Weights of a small encoder-decoder audio transcriber.
Model: 6.83M parameters, encoder layers 8, decoder width 192, decoder layers 7, decoder norm layernorm.
Data: trained on strings of digits, spoken by a formant synthesiser in many voices, 39062 training examples, 43.3 epochs.
Rows from block 4 of the text decoder, named by matrix and row number. Rows with one number belong to one neuron. Each number is 500 + 25 x the weight over its row's rms, rounded and kept within 0 to 999. All counts start at 0. Numbers have three digits each. After the name is the row's rms in percent of the matrix's.
# gate: MLP gate (decoder.blocks.4.mlp.gate.weight, 384x192), inputs 48-95
# fc1: MLP up (decoder.blocks.4.mlp.fc1.weight, 384x192), inputs 48-95
# fc2: MLP down (decoder.blocks.4.mlp.fc2.weight, 192x384, transposed), outputs 48-95
gate.288 129:525511517510471505520510507507462502511494582515533510544511532507524503512531511500496503516531498532523580514497554472527496517525487510494516
fc1.288 116:548479501510481512516502505505472500508508568518532509538493541522512482530515481524517496506545497509514563529501572453519488505508479513478502
fc2.288 106:481494501507503513498505505506510501488498466618488500493509487521511489477494510503513527504482507510505477495498480511500506505500513498485511
gate.289 109:483523504480511486465497482450505499518468490470496502461455486464495501522486504465476489527463489489496471462492502535468486497465504516545455
fc1.289 060:503501460480541463460487503475489502491466535488493451485478509476488522495465504454490461499497466482501534465504461474480468455452463472490469
fc2.289 103:535506502492505490499490485489480503521507548406517497504493510486482502535517491495486486499534489495500541507499536470501482495502486507516492
gate.290 162:532538491489520467460445492520466508496452548485514517492502495506509511452528504476512489495551493509551524494483486499497432486516495528515546
fc1.290 154:472486498475508510529529501473540477506530471483477467495509482485472506533456486495479479519454511479461528507520523506483513485452494453492441
fc2.290 122:509519495486524482480470487504474488499472518392501496498497501482487513496523491483492478494539491477514506476503492511496476491508491513519506
gate.291 086:492515485480518466507498488485497462546520504498508460493440469504496492512491484469463494509507469445549503466457523527475474482486476501518487
fc1.291 089:469493464466546480456477469477534513474476492504482464452491466501472518482467473475496485487484483484498461476523449490475477464471495473531482
fc2.291 098:550511511500503494506500494494474506522506551414520508520488524483494490547525498504495497498542484489498544512497539470515486498499494518501499
gate.292 067:521495473481549461501484492510511481524531501478470496509532524489483516527501479503486466456530511506516524487455476532504522471488519497538478
fc1.292 102:474488473456529474469481468447547525504484478494480473460485456481488516494471495495481494506468464468491468461514427509470462482471502488524473
fc2.292 101:538514504495505482498493488494477499518500542400511502512495516482490504532523490501489489500538487487498541513511535467504485494501490510509495
gate.293 197:517527510466497505496480485482480497521485554485499454501481501501476499550487460465478487526523486481505564495482545459469463482481459474494485
fc1.293 193:557496519492489504498486493501460493488491563503513482511510518511482504535497484485504503513566496515520577513506551438499470482498470491500498
fc2.293 110:510491498500494490499499500514491490483496523395503508500516508493486516500498484495485482494522502522510521522525516478497504481491498496499496
gate.294 066:464553507514508501480487474461518452545477506468483448488478483468538477498472503508482488479494525506490506517529503587471502513493525502541482
fc1.294 083:485477464457540477472476453487521509505475478488497446471487493474465514468463458462487489475482490492486431485507462485454466472472492463508465
fc2.294 096:529515509497500491505490496497475496514504546402518506513495519483497503538520495501494492501538481491501542509508534472513489496504491514510496
gate.295 068:492517534503540489504504502467523471462511485502527508492494491480469479505509487526485458517488464518499534498525502518490524497502492499536493
fc1.295 091:460496493477555468488476482467517522522475483483483463455468468490486505470466482461490477505477450471494467464518465506466459455483490496509455
fc2.295 101:533517504496501486497485492496476501514504547399515503511492517481492503531520490501491486499537486489502543509513532476507487492501492511511496
gate.296 129:516525492482549474485475486476483494547477477498522456468416510498493478542472492465481497504511462462495485482433507484478471526517477520524489
fc1.296 096:507478468490471510505473485511478491443497536481483523499566501486490525496491483495502501483513529525510560521563492465490518473475507465523486
fc2.296 110:544507501492502489502493484485472513521504550412512496512475526476495493536520486503481474496522482482500532503473537482512475510504479520512486
gate.297 065:544502507496462510502486513511453480511525542510524513528510521477528481527509478541501505504520514520540576526517509513500510544515523515502500
fc1.297 059:540542499548475515493503498509491520492518549491512482531496517531513482533487506526502516516505510526497553498469531546540527554554552493478493
fc2.297 052:458514499510506512496517505520498491478488488601492504517502483501510494463491499480519529533497514527518477526504505543491502473488496515498505
gate.298 061:513534527512459521494499530520473495515531558517524518555519501530531481535528466532507527517528472495475547505488537506506487526508502526467535
fc1.298 059:498458448523467516498471506494523502529533560486523521528481557536503513518484495508531517510545494512462536527511525476516473525493477515493518
fc2.298 058:504495502493510503496503508507498497489493481616489505492507504533502497489496515514516538489485505536504502500503502495508485482508516495469511
gate.299 183:509490478517479482499473439510507486482506518494506523460479442457502553456522501503503472492517512516470504491489446496493505492525520513526499
fc1.299 207:484463494460529500482505519509526517515476472474479462514517525497480490539467483466478490474469471465516514499540534523500487486461454465497460
fc2.299 179:472495503485521509493514518503533499510506453365483485500506503507487503495455515504466496502455506487505482493519489537495514501475520483520488
gate.300 063:466491540536487504544547522482494499515536526521505558479537505512525505548484542499515495537524517522516488520515505435484495513523510494485505
fc1.300 054:474457501499459500517522495515459489471507493488502515515518481496516464509489503499556508534514508488497486526468529449502517519491483483480509
fc2.300 070:528513504492504482500486496498495498525507524404499508490483497474490522513503494510478481483523485498500530497506507521488487493502507490516491
gate.301 071:504555524485513486493483489473498488528492486471516469490479497525494496479464447484467489495521490514522477450467519523477537512516488494515467
fc1.301 088:469476477476531464476472447461530523489477473489469468475467491479478508502476456486487505478463481479497485465515447502480473463472497492508482
fc2.301 101:539512504494505489501493487498477502513502543397514507515490515480489499535516491499490489495535485487497543512509536466503487498496489511512489
gate.302 065:514528527515474505514500527481488529518509529504491497558478530486496500548474516546494549468507504538531548496511518490507534521542522501492504
fc1.302 053:510505499498503537502528525481456507517507561533496503505500512524518490541503504509521483462496499484523530522467549524499497493528491522487449
fc2.302 039:493507486502506494501480505499497486533507517399509504498491487487511508489503504501483491489541503479519498511489478521493508490488501513551510
gate.303 074:477470494473492481490486491467490494536509508497509497498510514471499554497485463508459488514495488510542510462476515532472492485461500468510503
fc1.303 126:473498491481535483468460471471533514504477459490460461446462450484485512477469484474480500483471467473482444482507447514479478481475500495530491
fc2.303 095:540515512501506482501494492492473496521504540407520511512490519479493496540529497502497501497544481486497543509516531479509485494499493519513495
gate.304 166:525516521490527510504494517493448513495494582504464468519528488473493484493525511505519497544564537496524556480485509460486470463480480555496518
fc1.304 128:477473458505493463488456478496545490482501465470510482463480508492487520511447466472458483465454475482512496503512510562483508496489480451516474
fc2.304 117:521515505497517487499486497487476499508491533400501488511508497464494495505519491491497483508542497476499529489498515502496479473489482518512504
gate.305 150:491534451469536460469474497496489501526454485497545512457484517500470516478478481464495496498501473504559508494521524537492502489511487524507532
fc1.305 123:502484501477486499526475463505505487491526509474446505497492498464495513512516496518463478492476519481461523521498459493481465491493504478523452
fc2.305 112:507504480489500482488475486507495486493482521382519506493489516492484522508504489485484471487524473479514522492517514508508494498504487489512500
gate.306 065:497505509502489483482459492513525497549518460449501508477505494475470530507450493481513467454525531471516508493479467523502504522529492509528481
fc1.306 080:500486492458555468469485484482537531476488509475493471471455479475485524501446473447458491490476470470497477456487455490478478466470501486531478
fc2.306 102:539512505496498488504488489496476498518504544400517507511490522479490506536518492497492489500538487489502540511506534473506487489497491511510494
gate.307 105:450489470490523498486479488502539505479529468484457476478508458476476527444492488483495492496479511474536458489510446533487535489486527483532507
fc1.307 067:533507492492493443475455492454530506490470504483554450487473536490476506536481454467476482508534466507482527457510543472472478470489479501526490
fc2.307 103:542510499494500487498493494491478492506496554401515497504494518487487509528505488497485486501535491503510545507506538469498488494494483514513498
gate.308 167:515508501441552517508476501527478529502512499485431492541485540507506482523506523506485501529481499441512511495499488484515469485494536501521502
fc1.308 188:458493490521489475507535506454547496511510498487544471451519465472470521477453483472502479500478528517490509480495499538458536489494458470519479
fc2.308 134:480503502516485490520524513471543487508521496436514488488507471480486510495477501499492485509492520511468501475507494517489535500484490479511483
gate.309 058:497497521507480518508517480501475495537521559514505537540502571491523484489487483506492551519540495480472534504503531468508506521521491480499466
fc1.309 051:526491549525476521521498530489444504514505562553465530490503517524526496510485501513504498502467499508492533507481515443516556504512513507485501
fc2.309 029:512499516498513507482513505501498484521508508439497498508499495507498502512475505511491522471501502513511516490520497521486527506508518508529505
gate.310 053:529511532503447518488502538524467496480500536519487520519448512526486507487537503506509496525483541504465563516485511455526484519512497523504508
fc1.310 049:488464518555466515538503505486505473484504532498505472557450515521503482545509495508516494537509517520501537513458494432503477517484487504452498
fc2.310 028:552510503489503472494486493511476474529516519482508507489505520508513507517483520524483530458471491531540514466491496480501508467491524475533510
gate.311 065:549495521515470496499484514497505522497512544521508493532528517498525500536498497499508517495520511514504590501541519510550475531475534510462536
fc1.311 059:535539506526468487488489490510496488530508538486534465537511539533507486495519502514497507482511508560496548525524515472515512539531512503474542
fc2.311 066:482495499502497526494524514503502487480493480591499500509500495515507484479499516501522532517494519521506481518510497518506500494486504520477506
gate.312 067:485490494449521474474497485513538491575474498473514473501508495487523502487512464477450468508476494487516520504462509567480473478457501475522483
fc1.312 111:472499477476520464450482467467525531495463464506467471459461452490497506476476481478485492478464477473475447472503444508458486478476497492510485
fc2.312 095:533513509499502480504492492494479493519506541396517509511489515480496500538519492500492491501541487487498544515510534473506489494506493508513499
gate.313 071:489512505494533475511518504453518497465483516479494496450497475477462525499478478519478477494504477500514518491554485554476491495475483488500472
fc1.313 097:503494490476548479472477474474508528503473469497452471463471453490477498472468485464457497472467476455487462513491451481474484482466495488526468
fc2.313 092:537510514498502493512488494487480491517512552409521502508494514483494497542520498501496496501538485493496549508510534477503496491504492505508494
gate.314 075:503481502525510508502537521531537512496496438539479521549511515475499480479497473529526498489487518513507492540492499488491485453450523493476547
fc1.314 068:516470506501512488493518523526512522523499452517491533550500518519500495479473480543478522459472534506526469497507492481490527494439510515472518
fc2.314 102:537516501489505491495494489493477500508494549401524503506491512482486509528510491494491491498529489496504538509507536473501484500499487518513496
gate.315 143:504486480519462497530500492494494513495503478491523504512482547519501523549491490514491491452467459486468524490495540488517509536513466449480490
fc1.315 183:501521524459541496463498479503490473521483521489474478483513464478482501461504518482506505540536528491528525501506475521474460436477526533527509
fc2.315 131:492500506498519490498499503498500489506506501379493491502511480475492510479492494503489486514508518499507504491499488513488500481487508514533503
gate.316 121:520534496480536488483520477439505528513460526480509493477441509502496489534515492471483493505474459496447459500503503500457460510495480551525474
fc1.316 077:474475482477511472468472489495508529489489483495474493469489495503484551476469471463492490482509488468526499489503468502463474471479464471518484
fc2.316 104:539513502494501487504480482483477499522506546417519500498480512478492510536525489497479484490523470490491536504481533482507481511514493513516490
gate.317 068:502518508503472525507479524497464482510512522539523500527494553502533496534506503513516503486515495531562563503511512483551477524478490521482531
fc1.317 063:520535522493468534515536540514486485487486521498546501510490534546520493524512499519505500501532478544489551476519529522558491530521481513473508
fc2.317 075:490495502508500518491513505507500497493498480592504504505506494506503489475494516501530537507493506515510488517496483510491504489496515502479510
gate.318 157:540469542503469502531531502460506539535551494508478465525520483501507495543510476524500487471492535505464527523472527463495521529503505502501453
fc1.318 146:518455518494468494524540491463546523532555502494500462503505475502503505527476472526462505468484511494454532505455521469501521511521493492501427
fc2.318 154:547486521490485505517498482467481519528529547513511487512501508470502476560524487518480483493534494495467556503476544457515461492501470506499463
gate.319 118:519522507490539482476503483449531535498481478484500495463463498493481498544495491498509493490460438472464478482519460495488477523472484532510461
fc1.319 062:523487470496503474473464492531490466497473569500520463482518470487481519461434503442492475499519484514534534506505511490462463438468476470511507
fc2.319 107:539511503496508491499488485494468507519501551402514496509487514480491498530521491495487484498532491483503536506492528478507486501502483511515493
gate.320 072:566495512508464497520475509525462477491495548504557491543513556476497490530497515515484513476489499527500598523486545519548469524523514486487531
fc1.320 065:527498515513488526518511500517457468527510542500554492542519575499480493512505519511520521480500488540514557514490510491550488509515498515462502
fc2.320 098:486498502504499512493517508503505499494498475612497499498507490523510486484492507499519526512485514516508484510498492504504504498499505504480506
gate.321 113:500523495467503485502482478490490489557499508490488443479445494487494509537480443475464480500505457461515516499442507484448460494508471486517476
fc1.321 102:459475472446522467467472486486534525494484490499456477464505465477492517459455483460469511513477478474517474474512465512463492453476512485505472
fc2.321 100:554527500501506484505487476478474504540515552438529505520465531470506486550540502507486496499525476485501532501474544485522481518515489534509497
gate.322 121:526451542466522505521510486453557505514526498500503459479538446476478485528502498514481497487475523491456526481477479491499496492516513488494449
fc1.322 132:463521459476538492461468485518508511468445490471501518493485535489468541469493508456501485493499468489535464492524481579489479488483463459508510
fc2.322 108:480525488497511496493495506515496483493491480361493507497494503499485530484482512492494487520484503492520489495516481522479512487485528493545517
gate.323 152:486496524487478503495501526525480477487508533501477495547538514503478525494480482518494502533517536500544570509554562485484498438456494445490468
fc1.323 176:543517493515533472490502454451500520524485508497547485470461515498502478545531510484497494475482449490464478481469483472522465557544464546507498
fc2.323 114:520512492491515487483495483478493511516490500405516492496482514475495506517505504499476474495484487498503487481483492540503482514509492524530500
gate.324 109:462520483469539492478504479470535541514473469476493475484464475477455501514471479492459478500447459467494451485486486511484481495491486507530461
fc1.324 060:519518465497495467464457483481476480489468569482482482471487509502502491529484431488515506531550483487507595501495518448452449465487476484475506
fc2.324 105:536510498495500491499495488490472507511502552402519499513487522484488501534516488496489484500531484491504544509500537470502482500501485508510491
gate.325 149:507465515472496512501495504532493500479505485512433490530515511507490506507494463514472495457510510481512505518520500503507498462452542479503453
fc1.325 141:498494450504506486486527471436536522504490513485537475453473487470480508505490489457496485501471486504478499469483491508486498511504444505528467
fc2.325 116:500486505506494482511504498480524499502505491412509498496506487481492509504494488507479476487494496497466495481507487528501509501487489500515485
gate.326 150:539500537473503490519490494502503588500488502492476460506539485504506488521523458484508497465505505473485549467494514477487426540513476506510477
fc1.326 128:471520442478549494451485491540499483479462486472506493488494524484463528471466499477493494512501459483549480479542479557501488485473494487518529
fc2.326 113:509520496492508474483500507510484516495491504360484506518496508500492506506499469500493468499517498469505501502499501505477487503501495511517515
gate.327 180:435477520485503518477524497538520491469504510491460506504537438507472528429489499487504505502520534510529540507534507524478511461470517456512476
fc1.327 208:519514476491529480491488463451522525531478475481517478479444504476505487533521497492473463486464456471473464472470464530514470520516485537529492
fc2.327 150:507509490495526483482492484476507508515486473443513496489490501474508506500503515511476475495461493504503456468482461573499491512511506522541506
gate.328 130:540496504507480511506497508505471485505508573521527489522500537510504500520512493515516523515537493520518576519500547464528499508496502519482507
fc1.328 130:552492513513470506511508515528453499506502560525530518535501551516516489527510496511522511518534498529517573526488550430511502513518485514471510
fc2.328 108:481492500504497510500509511506514500492497471612491502497512486517509493477494513503512524502478511511505475494496481515497514506500512497485508
gate.329 072:493534500491522476475467494486527469471495476464507466483515494458492506514497476493453503495486504497497481508530513556461480488460477506509456
fc1.329 080:472469470463522451458485459483541538488474499494476479460478466489482512501451486480507461481483472481483466505481466509448471474455482491523481
fc2.329 096:540514505496501489507495499493479493514502544403522505510492513485495498538522496497493491502540489491503545508507543473509496495504490513502497
gate.330 182:496497483506494468527458495508496458485509528499493511486523458470496528412519500502495480514529514515530548525508502489501516434496534507511509
fc1.330 236:493486510467540511468530489492531559506488468480484456514499497497468498530476481471483489496469501464484484473512506519472460515478470494528469
fc2.330 172:479511509484516509483527522494538520513509454410478484493511491511489501498467502496493495510450524494495476468497485539467508516491512481529496
gate.331 109:481503476500516490515450474512535491519492459499498452441497469510517518481467507495478491429450479469508433465489446500478528511523498474519516
fc1.331 076:533509493504519474493484483452479499480488560501482509506468525510470501511491465488479499530526472501479577517533530473458471491461472510503459
fc2.331 104:528507506489502483496490489491477497507501542395513496509495515480485509521510484495484479498533491489506539508503538480497481491495488501511487
gate.332 110:543496487509494503514491491508450493504503578504530496544515533488515497542514502513506515509536507529526588519511537497525487524530508511496521
fc1.332 102:530504507513456521490506498516442498489500583521510506550495537534502488526511487520505499496515490536537569531495546476520470538510494513483512
fc2.332 106:481497500507501511499510509508508500491498471612489501496511489519512489477494509504519524505483508510507478499498488513501508503501509498481510
gate.333 070:505496460520487465482492493468487499525512488479511478525504520487478518506481480522470490466507492474498490481469556463504488482489472490525519
fc1.333 110:463484455468534469463470487471544504497476469506491484451456441507491518477471483488487492493464476458496437472508431518490482476461495490515471
fc2.333 098:539512509496504485506490487496480497516503539398518506513490521479492500534519496499488489497533486485496538511513528475506488498497493512513492
gate.334 137:546480515502486516508493497494467482501511566512529496535496535516531487541523494510501519508529489518520559519503549471531504520516485525482521
fc1.334 132:562506516509490517508502503497476491514512543507520515537505547525507477547509490526502510510545506518524563521498562455520499503516474502479513
fc2.334 107:475493500501502513499507509505511502491499466615488501492509486515513490479487511503520524505482510508501473497499480515501506505504513497484511
gate.335 068:490535531480531512517502481488512475446466535469473462487461491498469482503472500488485473502527492490493475471520475502479475471467473501544443
fc1.335 107:474493480489543460465487482472530512503473465490484483441454448493480501469493487484487497490455485473489457478514446518474480482469490496518464
fc2.335 094:530514511496504484505487493495483490521509544400519501502495512477488507532513496500491490494532487489496539500511520484505494492496498504510492
gate.336 179:513447510485492512531524474459538537519539512500478465511528437473485505522497476515472497476498537490470539505495485469493485491509507510520423
fc1.336 230:469534460489529478465466487543507483463451475471513540481481536495472520463488499463492489514485471482536471490550481546479491480477505471523528
fc2.336 183:463511488503520501487497508521512481483480479356502504493503496508484532445476516488499496509475501494528459488516465529484524494485524492538514
gate.337 058:509493454547473474484558466522521526495492460503507521494538544501523478482522516489523495492481525511499486549490463500457512471503521497531506
fc1.337 050:490481482525484488514556503528524516500545507522509481538499532520521520472496503538515494503494554511507468558471464498486497517476510503476519
fc2.337 096:535507504492504487496499491494479497511497537398514500510491512480486502526510491494490491498531487488507536509504534480498484499499488512519497
gate.338 095:557509503505469512521485500532461505498508556515525492523506547502513505527508492519517509506510483503508588537495548468517487511509492519480512
fc1.338 084:530499501486489520515487502511465508526500554533520482540499540513506507524530488509515490503514496498493585512512524469517471507498486505488509
fc2.338 107:485494503503498519497512509510507503487498473614489501499512494519514491485490509507517526501480512517509481500502490508501503505499507504483509
gate.339 109:534525509488478505479509493510467489492528561493517489527511502492468508520499482503497494531533525512528587513524553469471484507522498467508514
fc1.339 119:543544482512525493503496489424481505488492557503520446487485520487459495525495494499494489522507470485478532460520534467463458507472432499506492
fc2.339 107:535510496489506491495494488485487500513499529395513497495491514488491513520509497502482480494509489510505522500490511483500488510511499515522495
gate.340 107:526514486508514458487481495464509480498473468474450505437503454477480525504506487515485482497487494504455480457473454497467482498504516500534486
fc1.340 062:557517492466535492486505494460437557512476539477506459509476503510497504503452471466473492498521485460513548479554514516509447500474463493528483
fc2.340 105:531502503493500489500490492487484498512504534395510495500490513482490507528511492498487481496520486493498535499501521484496494500499488503518492
gate.341 090:506529461482540469505462487465483508548508483468511460489493502465467526483499456515470484483475465478535467478469480511472483502522498503524492
fc1.341 063:482457482460529499485472460472482509507471549533473449473485506479441500524473468501461515469491514495491546470518489471469450481445477477510477
fc2.341 103:538511502499503489499492491495469503512500552402517504519486522481487499531520485495493488505540487494504543517505541470506484496501484517509494
gate.342 163:495489515477491485495487513526487480470526531479472494510556512489460541492458470505486494508509530488554556514537521509460523456451498452498482
fc1.342 126:496479517494487491515483519536471454472506536512472474500553493514505501491484498513520510525557535522546583525540548475480525455467504479478489
fc2.342 120:524498510496489489507494500509472492493499564424503498514505516490484505525502478492495485503554498490509562529513555439493487479486481487491491
gate.343 074:506495475464497478466457486525471499488517474502473477516530508460497498473515462480486494504477498516541507484449521488486475451491527519528487
fc1.343 109:483482465493545485463466487491536513511472463488476465442466460511492503486466487478471501488453471477479451458502432500482475476478489503507468
fc2.343 096:540510512494506485503492488493481494517505541398521506506494514481494500540518494498493492498538486491499538510512531478511488498502487513515492
gate.344 121:504475468502486491498499454530486480523528478503502530516439533505499525526533510525490492498495479496501487547523518482516514509503551518507487
fc1.344 115:480498467508492483487499479547491477502529457486499537512458532512488531502486513522474483486476478503534474543534506510519537504518558518521509
fc2.344 125:553498513503485497521497478478482511517515561466529512512487533493488495561525488498496498497537472490476554530503558446526490506504474503484476
gate.345 116:541507492526470484494482487489462527488508568509525504520489526495496513540506462495482493483538474518528566495498546446518464504468479528491520
fc1.345 116:432521501496517500474497506514506455494502509459459490463502427491489505449469490472504475509506513494498500489496469536447510427469513456541491
fc2.345 112:510509501495501482504491490489492498510507523376510496504489501474484512516501484497487471496525495481493523502502512497492497485494491495520487
gate.346 136:547512518507470522496499505501467498515511558499525524520490539495501491535515515530515503519541480510517583521497558471507494507525489507478502
fc1.346 131:552507512503476523511487508520459488520512560526520513537515541524501498535530492526519506510538491526517574524502555464524498498506482504480526
fc2.346 108:482493503505500513497504511506514500490502467610486502495513487517512493479490512504516527505477511511505473495501481515501507506503515496485509
gate.347 118:544486499522484505504500507525466503502502571510526499533493518523509495537515491479515499506530489525537567525509555472534478528505502503476516
fc1.347 106:554497516505476522517478516513473496498502581510526504522490521495500503539516501501510497515525497522522582525504560470538490521510489493465510
fc2.347 107:476491502505501511497505505507513502491499474615488502496507490518511492479492511505517527497479511512503479496499485512498509504503511497486508
gate.348 081:506537491484529500498479474461540512481520522465503517454527485455496516513501483509474493470491482493503511443534485549497504524491495527532473
fc1.348 081:489492484478521472455485489480513500509471478501471480461453442485508520486490473442488489496481490480506486471502441488455473469471488495530484
fc2.348 101:533513505496503494506495491496477500519504547400522505513485521481492498531522498495486490504538487486501543515497537474511489496504486513510494
gate.349 058:516504534526484505521561512532459467477494528496521529530502530504502490547503505497523487541492488497497537505502510468520564531539481519505506
fc1.349 055:533509514502496502503560507530477516489522511506542501552487527515509505531514493540498516514535518552506519497495516487522489531527500537495466
fc2.349 039:526507513488499492498493486507483480524509516412518524504485506478500509501501511510482482488530507496509523510515484523479506491500532483527488
gate.350 165:480454475511476502504514457496539512512530442495521517498455508512478550524483489520447495464450453510470476528507531498510520509514502491499447
fc1.350 154:500450465513474490506525462504543510515524451499509508504456520520482534522456483520468499448468457494488476520494520489520519522501514467493445
fc2.350 151:535495491510473484518500468495490508506517541475528519513475554496481508565512471497487479489516466495484533544517552449529498512501477489482472
gate.351 088:478512502487520457491494472461535506511494481479476484463477468466457500488487497499464477487476507449510511474495460545486497517487526481524492
fc1.351 059:477474493465546479490471470496504490494502551528487433448445475498496501511477434476480496492515458470502511482520469473443466486499482515532453
fc2.351 104:536513502497501496501494494490476502514502550401516507514485523482491500535519490497491486499531485494501544516500539462507489498499480516506496
gate.352 075:477524464523502500533479476520519497542488490452480468469492483519465511477494519492476474495493479479520467493464502516484512517501489491496487
fc1.352 068:467474475472525484489467470500521499472486485509465451475533473495476491492453465470456529496494505465533501489521493451466474438489469500530480
fc2.352 100:546515506498500491499495489493472505512497551402516504518488526484494494541527490499493489502537487492505544516505543462511483502500485518505496
gate.353 122:544495490502469521509511518515466487497523556497531511538498554509510499537516504516508501519542499542503570531486539475538468505522476501481517
fc1.353 113:536493504508475506517508509530461501509511575511541506541499548525518490540520502499512514497527509531508573519507552468521494505494495510482518
fc2.353 107:486492502503502510498506508508510501492502473617490500497510491520512487479493511505517523502481507511506476499504484509499507506499508499482508
gate.354 107:550492463515478497529474496538464482502515565496515502516504528465496518484512485503485504496547526507538558515515536449520494474518488495512522
fc1.354 107:505538490524500480532450502426474477475514556486513480478490511474493510520518494502520492551535476510497564496528550468500484447476447510521508
fc2.354 106:534507503496498485507484496493478491513506540401516500501490528482495508528511489503484479498515483502504538509495529470511500495504494510511494
gate.355 101:494559511480540488489511493433536526523468491470510485473446480485481529540473488483480465516467461474505479483520500524470519523493494495507480
fc1.355 057:481468509466560494470457484523452489486441543491474495465459490487488524492492470477486477538519500509514531487499492480461482459460486501496496
fc2.355 103:541511504496500496501489489493472505514504552404518504514485524484489496534523489495490489500537486490499539514493536465512487497501485514507489
gate.356 070:481540489505511442479481464532528494537519485464512490481497481462453532534489468502458457463482477487482531520481494537469484492509506494555509
fc1.356 084:482474482477546476476482498478541542484485479501480466462498472488462493490452472464490488486492485472506470489498462498458478480462489477503465
fc2.356 099:537515507501500492506495489490472492517507550398521505517489524486497495538525492497492488502540487494501546515511540473511490497501491515507498
gate.357 064:512475529517471537520482497517477501500518535527531515517527539494525483562542507465510486494522494539527574550492508529516508489515528535475505
fc1.357 059:500523506494473521493515530524496519527523553521537506514483557525508497492532506492490500461519482539500575513518539460522517528528494512479498
fc2.357 092:494497501500503510497506511502507498494501479614497502498501492526511491481493513505520533509482509513507487501499492496502502501500508503479505
gate.358 083:523514464461498465491469468495527490533501503465482440486489466466467505531475473487469484472492478475517488512522526511457475488493501493541494
fc1.358 100:471490468477551481469472473497528509493464472491495481468476455469482505464461486472477492484464485479508467478504444507479467464468486481525474
fc2.358 095:541517506501499491504494493493471500519505543400518507513486526487501492542524496503492491502538482485498541514506535484516491499501489514506494
gate.359 072:575503476552481526498473529503470485520503542503547477531505532477499503559519536514530505517500499529512569480520550501513494525543509506497552
fc1.359 064:547510498479496531503478502509467497535509528504529491538503547482520505533506509506502520517510492561501568511505505525528500515507489479489528
fc2.359 094:476500506507499511500515513506502503492499483609500496502506480517511482479497508498523527507487517511513479508493488504502509488493504509482505
gate.360 113:502480473465526518505482489526514469470449469485458488504517517488471501505487496512489501519506475467515489496545455475511471493445519477512471
fc1.360 099:459473480467490486507506491475535520509523473490521437454496455466496502492461483460478488488479518489492518490480468570481489500502473466517470
fc2.360 104:510508497500498481513487496488499473508509518405506496492503502480489513513502501497483482501514496485488521494513509505499512482486490494519493
gate.361 079:547499501502479524493486494527449512540486548508550496528513545530490504548528522508504508483525483515528559530504534511524490501507511515478529
fc1.361 072:525487487526479511513469511508469483492482544517549518537525548505491492495519520508509492462500515513509540531490521504519492539525504479501526
fc2.361 106:488495505502498518503512513503505504491498475615493504500510495519510485483492508504517527506485515513506480501501493503498505500496509506480509
gate.362 054:493455494512475497497527497517463517509515513500490511524534505501525501501488499492507497528524517497473512502452535463530519532521490501452519
fc1.362 054:492475486464453506508501528509470508528543565525534515529485491490511469512492474523489529531528480529489553494485523457492487500549493494458535
fc2.362 035:532502522480516513489509506515467490519488514592483502500494511513521496476500515493499556494505493518512512493519517511457499511479510490515495
gate.363 068:517511495513473518505500522555479477495501547527543507533501540524502490525522525493508514501530517539502544515492545522548496532530473534491521
fc1.363 065:527492491488481539523494521507482492513482532507548498541509535502485494509527501527504531482527501531507539521529518504546516539540518490452537
fc2.363 086:491499502508506499499505503506503502490495481612496505500505497515503492480493514505522526510490512508510493503500489508489494493500511508479506
gate.364 077:528505482473454510498505515523461490482497545531529517527485530532495486555519527515492492497493514547535587525492512497529481525540510512505540
fc1.364 071:547508502539479498493504490560463510511501529495531508522497548538540490511507494493507530490546496497505577509482542475535496489531486517498524
fc2.364 106:489493506500500513499515510505505504490499478614493496501511495518510488484491511503519530507483515515509487500500498502499501500499507505479509
gate.365 093:462479502483511489525479507509534480495512471466478465470526460485475514483476470501479489468477503453510452477508462492488484487482510472537487
fc1.365 071:543506499504541458454477443450518513497454536487517462502457535471496502490490474459481486530504474460475553499525549479464393494469483512513482
fc2.365 102:538506499495502486502489495488480497502497549397516497507490520485492505531504483502486485496531487505508545503503532475500489491495482509511493
gate.366 107:486482492478513493495478492489524496480501461466498444493540477484468543485459479488482463479472516457527497487503483521487508475477535465510485
fc1.366 078:546516478492514465457476474471487505501438522489534471486462539463483502520488473486472501495506456475477560465510523467469464495476457514530490
fc2.366 102:537509502495502491501486495488481496509502550398516496504495518487486512528500489499487482499526487505507544504510532479500493491495487504510496
gate.367 133:521502511501470497526494501509466498497505583509521499539506534509502488536534502507515506515540494530503566517519547440509490513501487513484499
fc1.367 129:529497513511480511509497509504457507477499565534509527528507549507515486540516482511503516519541501528513572526494553454521476519503485516504504
fc2.367 106:479493502501502510499505510503517499490500461613492502492510488514515494476492514505509525502474509510502471488496478521500509506502512494486504
gate.368 097:478507507493530462492506501434554499504484463484498489483519482473467498487495510504476494507459514480503465466510466528448497504480515502537469
fc1.368 066:499472478452510433479459468509497520490485549504480472483431469494513527494475476477474491510505490475505510497482498484441461441474487497507497
fc2.368 106:533508501491503492505492488501475504515502546402515501513486520478489500530513492500485485499533490487500538511493534473505485499503486509514492
gate.369 072:501545513501491471500524531477510498462447487446493464439485486462499508502489488476488466520502481499507520464513468522489512484488472519516464
fc1.369 099:481485478475512470476487478469506535490473468479477459449452455470488513481462474471492482497470478472480451470501438523497483463468491494506469
fc2.369 097:529513513494508485503484489490481499521501543400519499506492509477489501532517494498490494499536486489499543506513534479502491494502492505506495